config.toml
arch = "xception"
model = "CTC image transcriber"
dataset = "short English words printed on busy colour backdrops"
train_examples = 90422
image_size = 64
crop_scale_min = 1
horizontal_flip = false
cutout = 0.25
tokenizer = "char"
vocab_size = 30
norm = "groupnorm"
activation = "relu"
weight_standardization = false
depths = [3, 6, 6]
kernel_size = 3
stem = "deep"
widths = [128, 256, 512]
init = "kaiming_normal"
residual_init = "none"
optimizer = "muon"
muon_scale = "match_rms_adamw"
lr = 0.0039
momentum = 0.95
nesterov = true
orthogonalizer = "newton_schulz_5"
adamw_lr_other_params = 0.0021
steps = 6400
batch_size = 64
epochs = 4.5
lr_schedule = "cosine"
final_lr_fraction = 0
warmup_steps = 1280
weight_decay = 0.3
adamw_weight_decay_other_params = 0.01
Rows from block 3, named by matrix and row number. Each number is 500 + 25 x the weight over its row's rms, rounded and kept within 0 to 999. All counts start at 0. Numbers have three digits each. After the name is the row's rms in percent of the matrix's.
# short0: shortcut pointwise conv, stride 2 (model.blocks.3.short.0.weight, 256x128x1x1), inputs 0-127
short0.231 099:523494471543518503497525494463484476508508449451505526512521494513479522506490458490545524483470475553503475494484497500434522488481487545492488526484525446508516499490477515481484491463512457493561539475479485476486545522494504468502514501522498508532503499461496514486521471467489495482548501494459510491492508525503524491434549502518519511483456504472540479523495537519504505518492
short0.232 072:478530598456509502481528458494506496544523501522507463513481509508509470514489557498451479473501479519486507509453495498532481526476518478488526527517479513485467497489485502562504488490473484509459513464470494475499529549501518499543478486489534516482479483473510512507496519492506529489487447480463513458497494485517500506536538488542502498484538502486523518498498491499530454493474
short0.233 081:465471501488508526501530486554522495496504479503495508524503475480511494471502480462499490506555537496491504470495510496442537500478459510522507452485490488481514501533477504587489450489510449500480494496494520515510514486482524494475500501475534477495426545466501515504550511480474495495475488560506494507517478521459502499509465495483484491559514508514531500531473478525487520496526
short0.234 098:528496494524552452523495465513504494493494467554547496489511497463510483477529491539476515571570483528554496502504486488505464456484535477499494514472471497498507495532447424510494512502513494466471522492512449488488512491494522462481509507472503512479503500467487529521533500499517500499483454475501521519503497513456547488503507478476518522514491477537489470503493490484481491497511
short0.235 120:490479471465506478451529489461480491481496498478475467508497507471527500503498526512550513536527488485538473490486493463511477468471485522442510483572535499489546512525502520504513505493456495484502502504515509502511483499488483499513513454516523527496476499523510463530562463499490506500512444473421502539511513509469490514512492532497499543509516484455519495462500483452509503517514
short0.236 120:491499502489449480525498465524505479455486489476505511489512471517533516488480495481499525506489533504544490491533514494550504532527500447483523521485546472521524554557530518480505488524481509541477512508517462471489518507473514511526485499502504498480484553498469547513486494487505489486576517516523520524482477525541507500504470536512464455469465474521486470483496546486493507537502
short0.237 105:500519496510483480498493533485519512475488467501514526543471493484484483494522499508468490502514505490496545495537511492551440522515531510558491544527484472465505497490475478500501510543466461473516509481535499504475493507499489470507487485504468526482531506458484473491481499486456501482455497503477446551502493504503480500509574491504464482541513526566525523514528484539540526484500
short0.238 087:467509476506460484525463459539519465458478504454479489493526529504520513531478472488469508488444526555523500516492512533496473498472492515487525528475529482498477469514490504510493473480544493588542479513507501492494493487541488505508484511517499503486486486480490480513499563497497519522554521480505496512493505466435481477509507487513519481463460493478471516495534544528503509490490
short0.239 106:535498518516471455519489506504501481500491535456484480459549522505518518500552449445494548539467495518479519501490489510508467480508495495546495509471506441511535483496497476513492511471467525491481521495473481464518547480520493491479530496493482458515504490496498456502533596458488501511481537504507523490495488514493531534456500508515505464492516494483516523490523497506473468489500
short0.240 112:486489501523495504510459478468545521490528488511491509503516498506485486500482453484525510515518474475514502497537490526507474495535494507546489512518455488435539473457513500538495476500420497501469488503467534526534490443468475501498509517510491502491525465507491507518484479471492462499497493496521449510490483509528488516516484521555439549506498512511522502521546487497462507539544
short0.241 117:557489518524512474490500507470469452447504467470538538528546543493518520476486500504528490497484499513519529518488498474542501493529527503509480465516485482544480489460502520488505566500492472512508517442464481468514520477498539466489505507530486520525484516564541511475520535501496517486505492484506520463504470507480467485485501497443463507492507509461538494490520519505500495462507
short0.242 081:487452508506504521490482497508514573421464525473479485533530496528485500495492465543509492483472495483543487491529512490549494497516522561490516488513511495521506477478485513547510493494475481504488493562495478496495517517486444503518513486489503460508555512485490483502502463462492506529430522490489496558526489515487511508467505495499511507512494472528541478517509473498484540518513
short0.243 116:500510517450486521489516490537479492485479472456545543530511530472564519509491485535493501526448505496486523542484463509530504474508503486464483505454512504504477491474548473475503500478503499510538487484530494491482505466493528528542495488521499562505524542530501509492508478508480520489483513459492459511507503489434497502488492495477499498496479503504542543542514512548527509448476
short0.244 118:498486501495465517504548511484484525505500521548456517506498472468502498499487529528490563506484511532451503499522533518520504477520477515532500485472546480514467545512505455501520539488500457468472493472494497524494473480500482477493468491461483505529506514515509485488431523482503460501544493463527506467524504479503456511474485514516538508516465536529455516509515468531471511546516
short0.245 110:515463480463479487509497514483470476492471487521523476545507552526516494512520489500517482492544503465499437539500508436507488528497542529511540522462520543537526514497502479511513497499499496497491534473478521485502498512466543453469504493494496453477490485479482517472478499459493494502480529496501469557505474538488544495541487491497505465504492550513484502456464521459518487493480
short0.246 090:514490506485494494514476504503545478486465521487476495491471479448552496513484494493471535493472494488522482478503492439482475533498492481507485507492504537494516504504498476487491453513489491484468533462501494511553497495500472517459518523519513496542487513454478532529493494473512532532541500475528563501450555476496542504481513519459495494466480528520467507457484532540533508462523
short0.247 068:541501493533506495504462536495508523524484498543481468526501498471506527466477517523505535452488501483539471459523479452525523513509493506544531492524539494470509500481549430531496516474512492494461466526503482497508479511501482506511501538509538487477490509519493532494508515493526543482520496467478557514472502504467525478455503501461490482484498524544508465500498521487447468461524
short0.248 104:413487476502527502498519487501490454475490481497551553534529500551506527556477553488526475482507510498493511448497500457524478502508545490478476496505503484477497513497487518511457486485458479495512503506482469473521475525500497522518470518526492508458467505480560506504526494520469468469461494483472524465493485521528525481508485513492507500504472488477500486487491520516542537457495
short0.249 121:548493504458520476521507504465519524469462460481500455476487494521536502489520473522467482477430514545492537500502471552490495528513514480504492456479483550518497536515516502473499509491509494521539513528504509461553467495506473518539501502513473449514500484478513516533496494442487526546507467544526488481496496499491493490513524497498467526483457491508495467500494549521518496501478
short0.250 082:507462485446517486492485508525502493502489543527484465505486478542501465528541471465483504521522497503489481501496498503472477470467471537507505514483469483499510510494476526494521472509472511534501546508486506500441515486513505476501507464510487541492527502530501517542502555518434524477480506496466488490503495494583502540505510518483528490532560507492529480530486530463471464480524
short0.251 107:481555471487494514511529480470531511463513536477504494516491523496491500511500473532507487475497481492490495473554500534503502504513484511476478497479484472510480502496540504462486480524518524484544465507485502535478461502466505481528462489511514532499477479539452504548470530521476531532489408486553505485474538492543537488499503516518473502533487522476450489501538520506510491537506